From a checkpoint of a small image captioner: 12600 steps.
Rows from expert 0 of block 3 of the image encoder, named by matrix and row number. Rows with one number belong to one neuron. Each number is 500 + 50 x the weight over its row's rms, rounded and kept within 0 to 999. All counts start at 0. Numbers have three digits each. After the name is the row's rms in percent of the matrix's.
# up: expert up (encoder.blocks.3.mlp.up, 4x128x256), inputs 0-85
# down: expert down (encoder.blocks.3.mlp.down, 4x256x128, transposed), outputs 0-85
up.40 098:496483522500526593532466465494616469471539541391453463588434528508492604617484635441516454525494488493519422467492549554567526517455523386539453618525550522546520442522443559582613537467510456515518477518483519540470577444484506557468524520431546474468523490
down.40 106:543522531358589542461532471529436503530502501534567462482559569519458481486553428591447465498593515500460490489551446564500435407482582490475534405580555399555537510516476536478546491523428446541488447536423501459591490434521478531429527595494569527488523485
up.41 058:523501547479563547500420448609463449467510558545383417547456542513522623610511540449448510467480485531521409462468499530495505476514559453573475571537502476562503435629416465527489529491459474491508501514547518488465529477499479516487573566467530452493402576
down.41 076:482424503423568502504534532531461556571473490444566502447562547477452454484549407555451477509562498449415555483548461507510410495479566495476525474500543462552507521464482494500508481497500457473530448531376476478665518398515526528415474654504523516444578405
up.42 038:510491537547448470529492571484442443479458560446501539552379418395427537358456548388530489536434413484512461537423560538494461543539482502545476482471471483511534521488466419508466493507568558486475502496565591508402475510500556452573482505495491467476461486
down.42 049:520528495482557582483549513481559562564518417487544501392477518592531460542563505577511509484541555467527509454492561450535516564421457469476533528455465488551505490454509560453473436500414519493551504513453454502649572431482456520453515593497481562511545391
up.43 073:544484608508524511506440413546460491503451509549469393473421516566518541574541445509486542475544493530568455445437523479480461436542498517550438509510507459521502425584393455485473552451440538481555536495524527465502524485485477482542561566512547450478379572
down.43 066:519424539422573496492548574531464535574507524455570467432531543454492479478525436521454499540563505459474520476524480535500403509481535497477505467486522494547510512447472499588500480478470449459508460544450485501638538382498511526425488615477497536447544392
up.44 169:492514495526472520505489473482574498492518465498487419490494526546504510557471507512452428519520495549543476474515495555462574579427490441514539524506560474465496490487487529562569523491473435560513454466546511564595611386402525560416553499470515502574410450
down.44 203:539614458511522522446508472469460466443531467588551538515452479533492502407509503509473462499459511497571402526486547565455530446514508484502548489582488400521567494528462506507388472599429580564460446513581523480567423547537401465509517469491462557567466538
up.45 158:491512537470443498561419481540489381410536504404415489505394561489464545471467561440494431517482428544566446456436533529509555541498524443560496579501478474456532473519429420588497530464518467551488492500565530580445573417446500565445591550488531491542399534
down.45 126:512525448470553500429469527415486452504536565468622496420490528568460532428440426588534413494487518535509554590559514487468527478521511457528546459551565421564475506558464510456504539516464515608478429567527456460670489493558445525499455491495506537558479491
up.46 069:522496540504525510556444445520537435456536572504461545604413500482477499439494628465510482518410459554573377457470534562558568543553478430553525572465502521614511436549391486559543440415509502488525501508509599532432530450486480506504550521472552526471443561
down.46 075:499472456418556616468542566494475536559467506477550503403498550533486478491539393574476440509533524514488530517542482475505403478450539475471488422506525442554501489480492503448474526542456488520487483554427463479654448470507463542442449615532496549474553382
up.47 081:504484498502435452521517534506456468426495535507458520563460470453481467331516541480432462584482445480533408517448507576531484495474505525524491442466486447504553505525484425608482412467554524458467446454536623546408460451431557456501544509526511527495445573
down.47 090:497503390574503587463470478476592498610463502505535535484466554558528481494481478534595512390411580568550559518494524427462569605502458401503525527438445607538450447480490522432504474482437529496517536514483410476503509559554444498528516468557468600523532505
up.48 139:475486503495470418577395533520438461480579463423466475531488453459425512472443527370567455508415454567453545505496511498495591552516482487511517557484487547470544543460477464532456526494574430554587490485574496530454579464459571538485496513456471459567415462
down.48 163:563581437526537567424518514445519413480524481570540584486472438553525567433485487503520450522457542471559444536503554512462545524506482447543537534564421427542508472530479526464415470571437560550473462521588488483558466520537416483488504463520456538588464538
up.49 053:543485551500511517529484527512466391451501555506464552559377446477486500326505561433478497586447483483567386488445540567540524539502500490536515498473464442553572436550397458544483417501543534479495446498551585521447487442460536468520554537513532525475480592
down.49 051:492492452476574563505513489513524548601483477455551478428464557502453463544516450579551503433504548514479567490498520468520509555470461441481501490440499528590487501441486531383494521471423519504564525536402455473585547487531453489475499579511484567512556397
up.50 140:481532511491449506554460472544495429453538480434434494517384530499459535493462584439471431532477417532565444443466567533506547542471508441536503606520476471455529473490434436582503517503518474549482479462554534577446545442445521561432549546479509493559411505
down.50 137:512529470498548527427475526407506454506533543484628513452515512578442554382444435598555451489520533532490545601554521508442519482512517444555539453572581418563506504581458529430504518517453524566499403566532443442657497495565465485536490499495513553529483504
up.51 137:481528529480434512545467469544509422440528495460400493494406523509471558511472574458477430511484402540572450435450554515533510532457514445539508564515506481445518472508441448588494523488505492558465483485556527596449541433429507570437556549499527469555404510
down.51 113:505539490512584511424461505429505473526540542454640476504550522551410527366445463567562470489519550529459545589578489542443521460507521454538519452569579453588509532553463532442539535543463510548525420546537444415648499495583498489545489472476514548535490497
up.52 070:522438551482379466541491535505530489492504517449533515451391506466502526484499456504558493492493453499624507430408540491608475540512486426595521522398547565377474457528395472507490487410512530507526537578518575575567546461492481513512516568488506497487423498
down.52 079:452427449424517506518540554489484578559472530440544476440530526476474448525540462544440443512557480476467561522548489455519428442465535519442506476489539457496487541444530506496531590492526455507486457463354488498619526454479527539398446598525518504501552378
up.53 088:521459526536516540471409520517458462594586556447470457464440425482479507540448530422464489518493424490552487486470527513515616511489535588491572511452435511564570471434456468514489572493524533527482601442518558519504558426444508489518525520464490565530512539
down.53 074:516495436461509418528529566478517544529543486472581494459494521443509426431511489511505479535445501487521527470533502545503470596493488476403562483477520551520508575424521508591483420505483463516545473561493469515633477439519443560443453478463465566492552402
up.54 068:518487574500587533480418443578447432427498575548400436530458544515519619564498523446435497494500471538512411467460486505522467449538557445577471567530519471575494434584420455555481552472466460491498495521538519474444543486504475558463602574488549440510435615
down.54 078:463442494435569503513535500532436531558466498458583501457582566475407460477526403558471490489569483451382547498551475521496423484486524497492504476512559456537503567473489481509529471498507465464568431519387478466651520415531557510452476604488542508445551439
up.55 071:495543540583539583497383489497532445494557465489490456536447513521470565524474577398511464508448486550513440450464509517471636522544519410568485591529447506524506470514447497573554554485460463518497485486565517565438580474479505562429543558452491552567415528
down.55 085:521456529432564487438470544457478436518501580470582514435478495508417557383452392534536448513539514495462567577523486503479465481513599445540538429528558439534497506564415486433528558509489492559497426568499482448637502455576489499495482599497511482500494467
up.56 060:533501533492496509518502541501444423451501537482468571580409432481476472321517566426473505608430481456537392494468533566517519523475493525511508484497432436530589471539434452551469412555567536470505426480557570516443467458451564455517538526495496539482507567
down.56 059:500519442532547549485490479500573508609478489472554489441456549517444502536493461554600520412462570536512566497468517466503550593511473413504482532422479560576484484490477537384488514438397529506556528544444446477558566515550427497487524536509478586525518444
up.57 126:471461540478490545580444478555483393444492523503492476472428593507416556527444485439499430479522460536514515455443524490521515594454538406581490610482535487498504473538432452552531529464497460524487479496582519555540572381453572570469584541490577452531445542
down.57 092:477550434452500465436496543396549482543586582423571552528514520561489470482465553515485415535463505436545485632563524556439555483489477530476595526539531473498582546480554549552517479555496483555479429422526447507592518441510518502439484490443496617544545524
up.58 051:503441557505528529511376537555435478527556557445463457493427428483446558537459527347473502513479414464527483471450552490549563507524551532531518612478438550565560462464419430530423560492544515513506580467544538520498578442474528502535542576460496542511472526
down.58 061:504464492468534444492573563513509575565557479469567483539559479413511470451538526509479559550521515447432514508565421560517458491485516558422514441530563520564511578447546548530493492502513417427557462501389449468579503493500509532424457599469497570470591429
up.59 123:468549512511489557515462469504537423467537443489460493511443528525459535528491598457475426515479458537551461432476526516514570530455483407532541715531470489484507479483454467609533518546477450556490454478554492600468520435440498586409531516475514502581437511
down.59 112:519538460512529525446430490435491441476522567515571529496534513546456562349442445538560446507435532555503496606573462535459523464516556435506535393557549439522522527568476510471491537554464486565483427559573486462623482546563450508471506475500491533546419524
up.60 188:501496530523429520555504486520588480467437515542558465497438552538520563490481465583543450429545511544573460445404522487505424557448534343596470534499594482435447450625449496488457483439411532502456469546554488527574533466502506528530587556548564493482425508
down.60 161:544474525474480506533542529495539568603527458431458530487521456450522410589553561443428490560545497388557500481572542566499498500492526618334518509478441533459620457404559532576529540539571484484426515434449518554525515445431537502450411535478471520454616408
up.61 131:487446562495538511498311465573514462434534627510425417491428518530475573549486500451491446485450493591511492482471563502530537480520500438555491511494550511551530467553408511490515577415501491540566482505517539465499587442460512517522573546461525437515435512
down.61 139:520506521481523483417592492446574492619618536397530496561529445506529474506498617479497530528522520395573432557529474615458588521493485552470584538514523525551600504514528599609609526485508458483486473510496460496558555418545468496457498507381518592436563530
up.62 061:520585520524521557511510456506530499493505379562519452477511535563520486565532514577465464443525579561535459421498457530445596551461490408522550551549511423450455485528475552520560511526378452533500461511534458547568551434462472567389552521509523537579405480
down.62 070:506552466492449467428476540480442471455488535547493521501499501514505497437509392463469411534445485480519473612508470541455472420508584533502530417552490439460544504523481449504363475623506507534403454477580542494546415579504480464497494512498412532548444528
up.63 047:492476525551442473554476549493457457486462578427494523557394423392414539371434580381535476527429393489501479546446555548510469548519489504514465474456490508502548529474481420522474502497586543498480500482564583522416506511495565459566475500481508475467476470
down.63 045:528542492486558564480543523467569545546519431490544523363466501590541477528563518554491513498522559475545491458494560429536532557442464469461546546448445501553496479468503548472459444495411514502542501498483449515630556448472440548443496576500466558536529416
up.64 162:488491522529434512556506497512574482457442524540557485505438564538514565471478469577543460441534512538588463461391507480505421566449523347608481535498605476445450453623458494493453468437408515493458459555559486523585522469515496518514594544536571501465429512
down.64 160:551455522476486510550544524509539578590514471438442541483537453433531399592580556438447509557546497413554503483575529544508501479497518637336514503477426533462609467402556516572517543531579477471433519441438532548517517464438540504447402527478479520448606420
up.65 093:475479516489435522567475503508521418457537472442482501515436499481426572525423555410558434499490440524522496470448545514542563583442525425560522623485483526452526499489460480560534494495535470542519509499571517576467584413452552551493542529455523484555438494
down.65 089:525510439470533487451517557445465490494531550503561550418494483537488502406486422533422378562484502501519518582566495475481509469503528507456569425528524407539522501511474472520469513530474482593474439498513490496641485493491451561433474562545466550560483457
up.66 051:539489563529526543505442509529496430467506553497438499544368500495496540345502524425476494577470477534593424440425541532530498534514494416619485534468491487529492396531404466574540445440482525480509497530512555516442500447474499493480576548514546485480450558
down.66 070:466439485458550583504532522500495553597487487463539489427507503497476469504564434578555518448530516501424573493493521452536453496468454470500500458465521467529503514448523524408511497484467523484562528550367461463593498449524490479489469599526520541432608406
up.67 149:486528529465450509554443475540459403415530501433412513509412543493461563490466553428478439530488422531539445462439531520497566549508512464555498598528463456400534485518454417570501546506507476535497508472566534569414567429441520565457573543469526475565383535
down.67 143:500532422495535517424474551404522451490553556484587525452494471585486555399444463564545438504514522510533503620542486508451544498484525442567586509562552427559488482593491520456491489540459534576455419561557444464660501458554439510512486532480506560549477503
up.68 082:508491559526526575474434458564446439493484509561451465438435540547497608593502460440462502452568495541522477439444496403486509486526564417583464596517451481525480438559417460462534580461444485482489552509527463490467573448495490524497563589530558437508403555
down.68 069:490461480440532400478510529516521514588603537440521552573585499471488465454510519487475541527501531403432532568600481519428507493494474581445539477522531525533579582483562523498521512525524434382531442430434441445532582414510565415513472492433503532437549488
up.69 070:516496576497560495468406437592430463457475559541428410521456580532538603643514472457420515485555465512517442473452502506507463435523538484583469548528538451543457434561395454530474545448464474485524498501530523466494553491489471525483603581487538463525428591
down.69 087:454436495444554471513534494540411530555473510465591507432588570447403471475519412573466520473544469472374565489527486508503425488507517498500503477501567453528484571478483468516524489495515474463568432534404493471647521439541539505472476598477536493455526449
up.70 075:492468550486506591526427459544509417440500534499455460480362491490461550454477569473417457533502440514562438439461535536607544488503514484554495574466507468540507399543364447578548541451505525539503473513522574560481534452463466514493549566479549501531478590
down.70 076:460470438416546520523519533486460519558465496451595524420475563478456461468530433579538436443507502503448580503532553466523457486501451417480555513451543460563467574440525478440481535495469527506531453543433463503620511488529462516489439551513518532514529404
up.71 075:483533525546526596513431480502554465487555471494442458536447504518496592590492600374514470503476489541524429443482505501471649517505550385559491609535429495528502466544462500544573533502457455511490504465543497575442554481475517546430530549464499505559392515
down.71 076:534463544438570469432482528492489473533513545479572519457492503521440498387485384564501443532527516497465559553547445528461468489502627469521550435556566436553526488553417503453526539529495464538488420554494487429657505426560500503490487598493501496475510458
up.72 093:515406563529408463530481512576491458490498559469498517494444516473436530454477458428531516491519427497538545450428465464546494540537557480563449574430517581358506457518381430533510485418541456459544562532533537515469554479510549514483559607496508491479457544
down.72 110:503523471446566510466539512452495539546542479490581499503530444549505498497512523582486474479577529450493441552525511561489523509437473474485600531556520404571535509487499564488500446521444497529495435457463489466625545382525450526441519593482529592507542430
up.73 058:552460576492508490518468484532472436449520600548460514506391478514521555388510509467463513550496477538579398456443509515562484480525553511560512494474493464552546369651350453517489467447521526479488487504537575510449503450466485481517563590539559485465452613
down.73 058:478463451443559518517522533511443550575475497448570500427472573441438430513518394578539500447506502503447597502496502497537460506473490461466511444436518497575471579419485491401495519507481528505546515540421495480617492490517487474491452564506483556507556389
up.74 079:470444503509385482522478524488451485495521506528447530528479462467433490295497489422546521553464383509505499540455518531575467529484471501507516401403446531399519573450482454546457434495555480493535505498536577601499507475473540474461517488463495533492482509
down.74 087:509467448554479576524474490522564471485448499508444577391454504516581509570517548478483398478509508531557514464556545343537512524504450432467513568352398559492440419503507431523529529424491498502449534500494464567449508535484422614457464548583524496503508525
up.75 042:540475550540466491509488558496518413438477560488450533570391464440526530301497549399506504598460475497550400501390540556528463513504488457582491482472482475511506461559441443566507450469545531471464497538538586529400474473490507464518550537516519485457463573
down.75 057:492439484488554598508514498527526555614464452487533480412486515526496459514593452576537541439517543517465585474492504442524477525466473452483489475450490506526497466441483529409487501494446513478541525518372449473576524473520482512462482616550502549454568412
up.76 132:515595496543482580468485444485566531532503420520523423490494553594539493552551547567430432475544540551584444447519483569414608575448514414504533578539539469492461466494497552559615542507396470544461454495507458557590577394460461573420539505498545539560442459
down.76 150:533606458494503509442476497449466454461512464566546528497481483541506516410499490489482429515456518498554412547521503561453523489502530478492553478560474426498566491517469508511368471590428524569425425519589519500587454541528398493471506478487458559557450504
up.77 081:488456525483425444581436545500454405445525561463469529561417460411451551372463552394536484551423389530514483524412536559564503573502520491535505490469486491459567528501463450534468435500596512512542502500564556543452523456465567481527540526464524500492442533
down.77 058:542516447500516566467487550436566492542489485466545511360444510574544480527524450537495416508491537516572543500565482412514538524486545465458551533426454513514441440493483499468506585506442494568456500523531454534579501500485407584425444597541468541567509450
up.78 085:490521533514470562529448474537545442467508516474418462526418516512446588502483558435460452534485400558578424445470547537513537520468532423554463637509509474494509444524419467570538526488492489532463489470540536561450526458456495537433543566503531468539404510
down.78 093:502496512478589548437488530474455487536490522479628498466554548497402492382469431585553466472518534520421579558542505516461456484503564457552511446561580433571507524510444528446537511533469502539531423559482441406651492478582522494503476542516523523495546457
up.79 089:462507492515489463530449493504464473483561438512473468530498492502457537531473546412496456478467471574481502483503455503507627544481524445504539596511493494483495530457482505550499518516493396535544477458562499542493563464458546558419514515449486496599396477
down.79 137:550579484502524499414480505445491420466537519554548557500471460558493539376463450508513423528464525495560452577516516557444546500517517455565568505573478414524532478546447513485435461555448538580456423525596515465599482485546432481490526500500466531571439539
up.80 157:485515522481447492556453479538468408438522506422426512504405537479459561499450556433477434525492414532557446459446536515502551552503509455564496591512469467398528477516446408571506539491517475548484508472564541573423574436447516561450562552474517479564393520
down.80 151:507538413487536511423483547402523464505542557482603514467504468579479552389443462575548448500519524502526507627538499523449544485487513443566577500577566412554495494592491533451499480542460538576463408557545445453664499462561444496516494513482511567552483509
up.81 142:491451511511408538537496480474575479494475552428555490437389499495506576577477521568552437407521456527634484450444580482580522521486509420577483561433586520469457431566448480492545541388478588535484531578497550559560557473513453515578515539516548470473425496
down.81 147:544571486459541494456603512462490594577491464466612461496511477534488410488534552572416464529568534405525475514538553575461522443455492532405564543544521447528558491447493560580498512568470520531453415418491475497637524445490474509449454513469517590530557416
up.82 069:544516523487497474470517476445547532501484508584532437494512491498585533390509491617528522425547531529507474524484430516545523474500544492515516298467545494506459494547484565424651512433444550523476551551410524474502504511520417451564507570555507461520466498
down.82 053:558505479457549524461454616519555516514445462496494496450519503566615426425557482499463470578529559457517506497538480482466491497510558452488533614475403553562517401525458499509477457544495473482416425517487457479565463479498472546500478572502478549458567500
up.83 053:510483526614447544522428522522536493533482535425399442576437417482523491389479627405492503552453436529567428516453544537476541558420538513513484553449446554476538466490445466607499485491553503490482500419550526565451547478460536499484533556506512554489472516
down.83 074:496476546532513544474514524457558563527458498511590451436423512475510462484497501582508485475596512542525506462479568483534464517472532459514529441492531457489452452473461559442622565460467575581509505567413445486546493469535448475502506692595537525501573462
up.84 073:524510590490569501475421431584423462452458524562416419510478599530534567636547449497418552458534489516513448471447512508482472441533511498554466516540523442531471455572431455512452516490427501480539500497532505465512526488500480499494643556491540470528407624
down.84 072:464428474440575460522532504539437555558496515454583506447591562455432467483542439557438508491541485459388551478553476494508437496501522505481519479485544482553471565471489476532505486449506465428564440531381487479655542429519519515435468640492527514455542437
up.85 095:515502512519496585528489483517574492489533429480463414506474532554526558587515537442480467520537522527546435442497488520456576538396537433535509587519531495465515441550463540546551559514467439523487467481537468558546595420438523565418565552477524492543409464
down.85 088:540566519446545547432506470482447479506517484538563504495476547523444485468538408528470449490529499503501472541514478572473459421496632493475522385592502370505557491497423515481468489588436505554428444500497518466589419529556466484443507600503468550514517470
up.86 174:496481541510418541562507500505557480470418498532564481470437568520461553478492442592588468421524502531590498450373503498523448558474538361612463518474577497426442462563439497447470475438429534510473491574536501533602523481514519512522579561546555482492436479
down.86 144:529479516456489488523545519535530585561509497427460478484526446473531403538581594462375497581548497414537463491588535553495490462470507627331509486475476526467620463428532515623530536505572471458452473401429511547522536435418537507425442542482503512441585406
up.87 099:471474518492423471559439491568483448473495555420455488557387515476409549467456565416553447455466390510548471494445587546504543541481537426554477606481524516503527494509430437526501523479560531514502516462563546520470553469488565504567542543485523470519398502
down.87 097:511518499467529556429521593417519490522550499455625535407481504570484493425469465564506430522531523505523550540538549497471509509478517498522573530521531470552539477499472532503486494524464507574495428531528430491681497442520465561494475555492496575521556439
up.88 072:499431486480408413579499563514473473458486520480449528600512457426498472326516505415495531603460441464465484542475502562539441539491481546490476427444479514439586553501510427581429386486624481451525431468537591539456503468443608470504543495483487511460466520
down.88 086:516499416586487598495426488518586463565431488524477505423435560532556520537511482488551472421459534553572535459471529378513555574549463403536486570399421568500404417499479466460506536427434547512481560520501456524460513557516421536499522504569497529576475559
up.89 124:474454525502401504531532507496541454474446534502571510453412494493481566536455450560571428425544458510593515490375532455550433551450512384630495567466594495407441479557440476478476500414455535515503481564548520540596545472510516528526550551521558467486430502
down.89 112:504491480453483469514569535469522606610493522416548475479514496469485368485535549517438466541544507437513505538578540581474493471476497574377543479477521503455587524406548539579555568531561487497475451434420495532590544415473530469443429547474531548449585386
up.90 116:485522528471487523540465476584519448470550485439409510573397538504458541534487591401471474538468440489556434448473557550456551533491511448535497659555447472501542446521412456578518496537513461496514480431562517552448530455467550531457541530441511514522445526
down.90 104:514484479491548534464456559449475461522512543478582538398520511553460547369460378556557420504506516539484581567557427464467506486530576429538529469525546458562487492567458463441483533517488489571462436609520462470655486493549464549514455566513493502513463470
up.91 064:561491552515568566526419473590503461476508584522391494560449498505470583410487550432486483558487477505532389469452505592511486508479517385561453616512518490565512463527419501558526512469507461516477500518529566490490534458504490529445564545491552475462450532
down.91 087:482463531455600555441541536520434514536481479482598489467561533445428454481473508548490432474588525490391566474515486489516446527457488491531524512525526478575514470414458530512555497509494475530546469527399452435578520431546520535464470586541548512477630420
up.92 161:459470505467456471595385494560456415441513513467414482503430596492443538540440510415514438513480429537532504471461522507498553571486534447549507600494507509488528501500455433557489526489557438533493497475594535551487600400431572565490578522459535461547401511
down.92 140:547597462480548471383526505429546489540604537477590500555506494592504507428459523538495497527471570481552446608560497593417586533488511494516585492590531484574553483532481600527524434549434485549464435458530437448590511436535469474468541490452484611558513531
up.93 089:498523505491469583522445480490549451499502466517497450467496549557482589552482486498518433486518525544521476474501472507473579582434529376531519532508538479424467493524486515511536543488417444546487470526530476572586603396434512582399570529488539495575386446
down.93 090:509596438486518511426497474451455468446536494553530545520468489544499475493507473518439404495453511486537454586524501556469520422482561527462572468598494416533557488512484512500397467647466534585435471465582543476584410562556437480505479472483440591558491536
up.94 143:485514516483475525554453484516552443443528470464445454542441543524484583531471563425499449535505464545531416454473514530501542539430515404561496598534527455464522472539459505564522526504497431540507459480559506573481580429435540574408570546468523463569392483
down.94 142:526565472487555514411504467446451449491527538529607530495499507539437506410469451572499441491499515517509506612566471574446522447510575483498551400606547381561535509548445522492501487564452506576470417524524505439617450536575447492484482532493485583541494507
up.95 082:500523542535480567496511439526549392461520500506442504471437541513459563492467567478490427496498456550550466437463523484537503522456496431540496643506524510487506454513430486658580558461486490558472471524541495575450508439462479583420535548516537466534460537
down.95 084:483540509514570530430445478463507541577503555448608436529588567512422510433484476546549524468555536521424524562575508564473464382480511471486461417571573455557502581550514520421537550584489504475523439526514475428622486532595534506536507477446531558484498525
up.96 134:482452530508429501556510498527571465471430509536597488460433540494477537508462427608551449416546502539544532439416517467555429551442526362612495538478616482422453464589427507495494485432445508507510463552533509522607539462496536539516554553539561475493473500
down.96 135:512459473484472472543521549482532588578499518415462517497497456452518403546559566459408479587530477395541503534581576550494484470493519638363507497473475500458587487419562524567539557519586498476439472394411505548525535454426558455444416542491496519477586423
up.97 065:552506541542489487528525503541478489455520469503460496562377483479470435397520507398462479555474480511606451450382539558501530523493507492583470543504493492540515426502433441581537425495526532471508528465571577507426462461478560465516544528500506525485460568
down.97 065:472428413443550577469539556454510526588520523432548560427478499510533504556513431541548476465523531489463564542525558430567473518437448473504520499471522509571510495472560512402513494489497513490546526574386466461631505465547451501536451516515529579414597395
up.98 054:533495525513441565518504540508687512500469472459480496530448484497638531511513500472540504524538522497562414445425529523563489535448562369574473533486539572510473446612477567464499457456484550465447571548525539539517497491498488457575553535499501503460471496
down.98 073:490446505468533589481549536503511555562480494492500533433537515492493447516537443522457483517593505476466535496543441455527427430455642537432537424504486447484557480480527532429538535560516467500424502496387514482605461471476518511430451651544485507440596430
up.99 198:509494529551435488527495431504596508484458556538548432509429521528537563534461511614514448392536502563613458472445529503512446535452515390566487487476628477459430435606441522501529523403414547536464469545521506519574545485513451514538558557546560487488445521
down.99 181:552535522449482516500554542440548578582520466432516502516505457501532417563561560471477505559529530372576465502551558618489513491473508585372539525498461528461624471420560574559513515582543507516430475462491505550572508438479509476458421517469480556467611405
up.100 076:512479531518540519497427464594498470483499570492388380535440523499588604650494570415428479495520443524542425459491496504550489482510549477535468584491509522570484394584389465554537543447505458493500506502514536516462539493493441533475536578470529471491434544
down.100 081:469462517431573533496505494523410504529474525502576497428589581481420476449538400613473498475526481500403559497524482488514432465483524461501498434524574404531467582473486476504535473499468465483556432543422481485663496450523521526431485587493534503473509443
up.101 151:479529516494443502555454473540488435443534487433424493509387528495457544490456575444469426524477420539568438441458559531502545542468505441538503589516475465446530471492437432582494519496521473555479480465558541574445559436440516571436550545486511491560412499
down.101 141:514537471504546517423479521411512453506535539479624512464513511578444546369442442601562459492505534530495534601547517524439524484510511442569542462577584415557501510579460536440505502521450528569502402574533433439667496488574461483524496494490508560538480512
up.102 040:496450505518392476546480572480506418485464570423467534549437449389455544325446559382558502584446414466488477548440543543528455539499493502513482455442477532446544540502508438523490485476613533491463506509535579545435503490492557451549495501478498479453500508
down.102 044:532508500520549622502498489523565520551468438497522513380495507595529469522619510554496517466497560515539523436499512405529534507480454440472505541421436524530476454464471532474475472487422499491515512482435447515551543498486455575405494599549484558527524450
up.103 068:537498579482535505508434382546466481479526515549450401489452509559542572642548519502472521469524494555544422446481508468507496450533527528532478547508492457523501427609404467500486565452434509481552521484499510485472541464474430511517548583497551445476381567
down.103 071:513425522423589535496519542555452540569490519497543478443544538467494479486540430571450500530570517470459516466515478500551384479460527481475483424502524450557475511461483504548500438477440455456511479559396491488633511431500477525421497601497509538448555401
up.104 051:488460525499421522565480552492533439473463544432497517495379509444424605453417528406562436534490402497579466474378548462567449562492513426603460560452522547467504473504477439524498511424533525499451556513552545555473529457475548495526533516483547460465455479
down.104 044:504502478463559580446583478465518531564534492477546555435527484580495415565597505572460512488522552475496535559580492478490534490451510551411558474514481451534538520433522564483515502555468482487505475446415456490613530451493497514415441575497475578487573416
up.105 054:532464555489574518521414420547534438443551586540447462576421500496533550579520560487482529486448514548548416455452535546566495482539510470559491532507531492639501405627375509539528455467493492482558514528523539480449515481525451521505570547459560508443486611
down.105 083:506450530401566526504558551512453564569482487464570446442500537495482462501546416563472476505599506460462546495521497522513394468452526495481484441517545436540506511450475518474502516521481491502510473532403486473631504415511521508451471633513526505471562373
up.106 110:481455537542475526502415478571466432484464542551495446428430539511485587569454492451457456446577458554535502449447512404523485512506544426566466615471498512509451450536424446528531625412494483499480516511561490528490586426479499544509554565535568418517417552
down.106 102:480505475393515426465536547460510517574585520456532534534548523534474477497530500504459530541487521406482494580575537519434522520494450585455547469525521485511591571446568528507504466526498457411527447406426424478554569409462567432457504508424496571506549466
up.107 078:487430508488441421548459536542451467471507519528426528559519467464470474336508462437478522580451440514474501525459497548561470537512448511521527420425463486449538563509476417584416405479566447476542430475562591566478511457440567489431551489479492528500421541
down.107 087:528480419561450569489446481534583431504440521510445572432405536510589511539497509461514413465487498529593526489496562374509512552550465415522494578388408546449422415504486415538503528438492558495450536503543487548430491558519430552494486511578498490552475598
up.108 094:471457536532488527512444495546522461486456537542533460448437496522496594541442455527497444417585487531523483449433496413537473520455578348607503563490577479494452439617420479469489556422422506514474478522539473510551571462490498544517566604543557448513394525
down.108 089:470486468467476544468522517451595530601538537417487559514473529515512421557498560482490473525537496412535497564567557534462498481476538566422555513499494495449577522456593559512586528555541496463452478423438489533570523431483564448472451519435484528452604469
up.109 082:480445521536518553478343436527478514512503575522477423442400532504523545661483472533497468400515437548596492506464514503543540426537547508541494518477567521576495424519417476470486624422511544539521573538466576473567567489529431503568537535499538491498448541
down.109 083:544531550442554507430574482479529517591577534425551481475534543528522457514568530528445502524500533463544448481550448556443549546481548501422585524504522531548518494460511540607576526512433438487449473528474428529628525403503449555419471543431490572464552419
up.110 084:545476584514485544475468462537492476469500525544505456396425519537531562562537437554453515445557510583583491430412493440562438433521560523580481480493534462464472402604382501434538564453449553537500590584484480488501461503525396507516547618562564483471471597
down.110 070:480464484438552501488513530482466530568482546460610465455511564465449469473522441593476469491558473447456536541510505520490456440495550476500491488527582430524471569446483509528534546494487496495506439517429490471668519428552519497443457626499534538505520448
up.111 068:498499560511535534490442464552473462473514557516429423466403499526482631567495543471434470496520447548564434442465520480529475485485550439585484570511520450518493398566366471525538558453463503521479492496512501526456537476470464538431536611511536450521406539
down.111 084:496469542442563535492543543534468547576482476467587492473572570450434400467552433590481525505592499445413583475512538523504416441460482524491494477545563431497519558440501527489540478543503497451576450509405474472666490436527575467472484544486527529463595421
up.112 071:488420497531426454567435570527453483486468495481438520528521439436476465365510459387500520572445435508469532520473503500532450538518455526495456459444413510415544559479503392589381424515599467466545446477562582569458500503444605488465518493491463496487436501
down.112 090:505508396586469577517443473491561443479426526516472521454394559519556518567493511486529466439464510546565493475475568373537563480550497418547469555417450543490387440545495460440542565433477594520467577524521480530444477604513413502561496542606528481590451587
up.113 077:439445515483376473560415525519498451465473557478514486507401521471446558502431509465549428473503371508556488476431559535567512518507526410570494575452574534509486480531425432536487526401541534530493511562554570547523552459487515498590544543484542467516412530
down.113 079:518521500425526473449582565413514554569556557410583558447476497548509465484504494542442406545534512474518510577577528517461504472489571534456610516515528466528536518474524525506527560530496482545452441480467462514634519420483472537438415608472493537515535407
up.114 067:552505567607516532472477477537507469499573530515531515506433517504462497443486516450478526503488521551594503423415512525450566502566519453581522638533492513446504414545377507561593506524460477509538514592558488480466482489559455527461550586467512595484519592
down.114 084:488442499399551490502505575484453541567466520447577443438504563484493519499548405543483460505582491482447552512518508486524435455492512485514474478519564445526460531484505495465491548470493492495493452566411484482645520439510513536473466596513540495481519422
up.115 119:487463499548454420543400578510413458511579518482451558524496398437472493379458509381548491546397425568484522528481521474538485543547437518491545491449433554442562536486476409541416480528584474525569481495588536565434499517473545513472476496475444496511424499
down.115 121:544557441540500636509453498452511453446420481552473491418416543570533531525534501465510467506463519548552453455494585397530557455540516443524429498459423506501433425531480493432543561477449585550463556535519479565498421584458391498530513567590485489582463545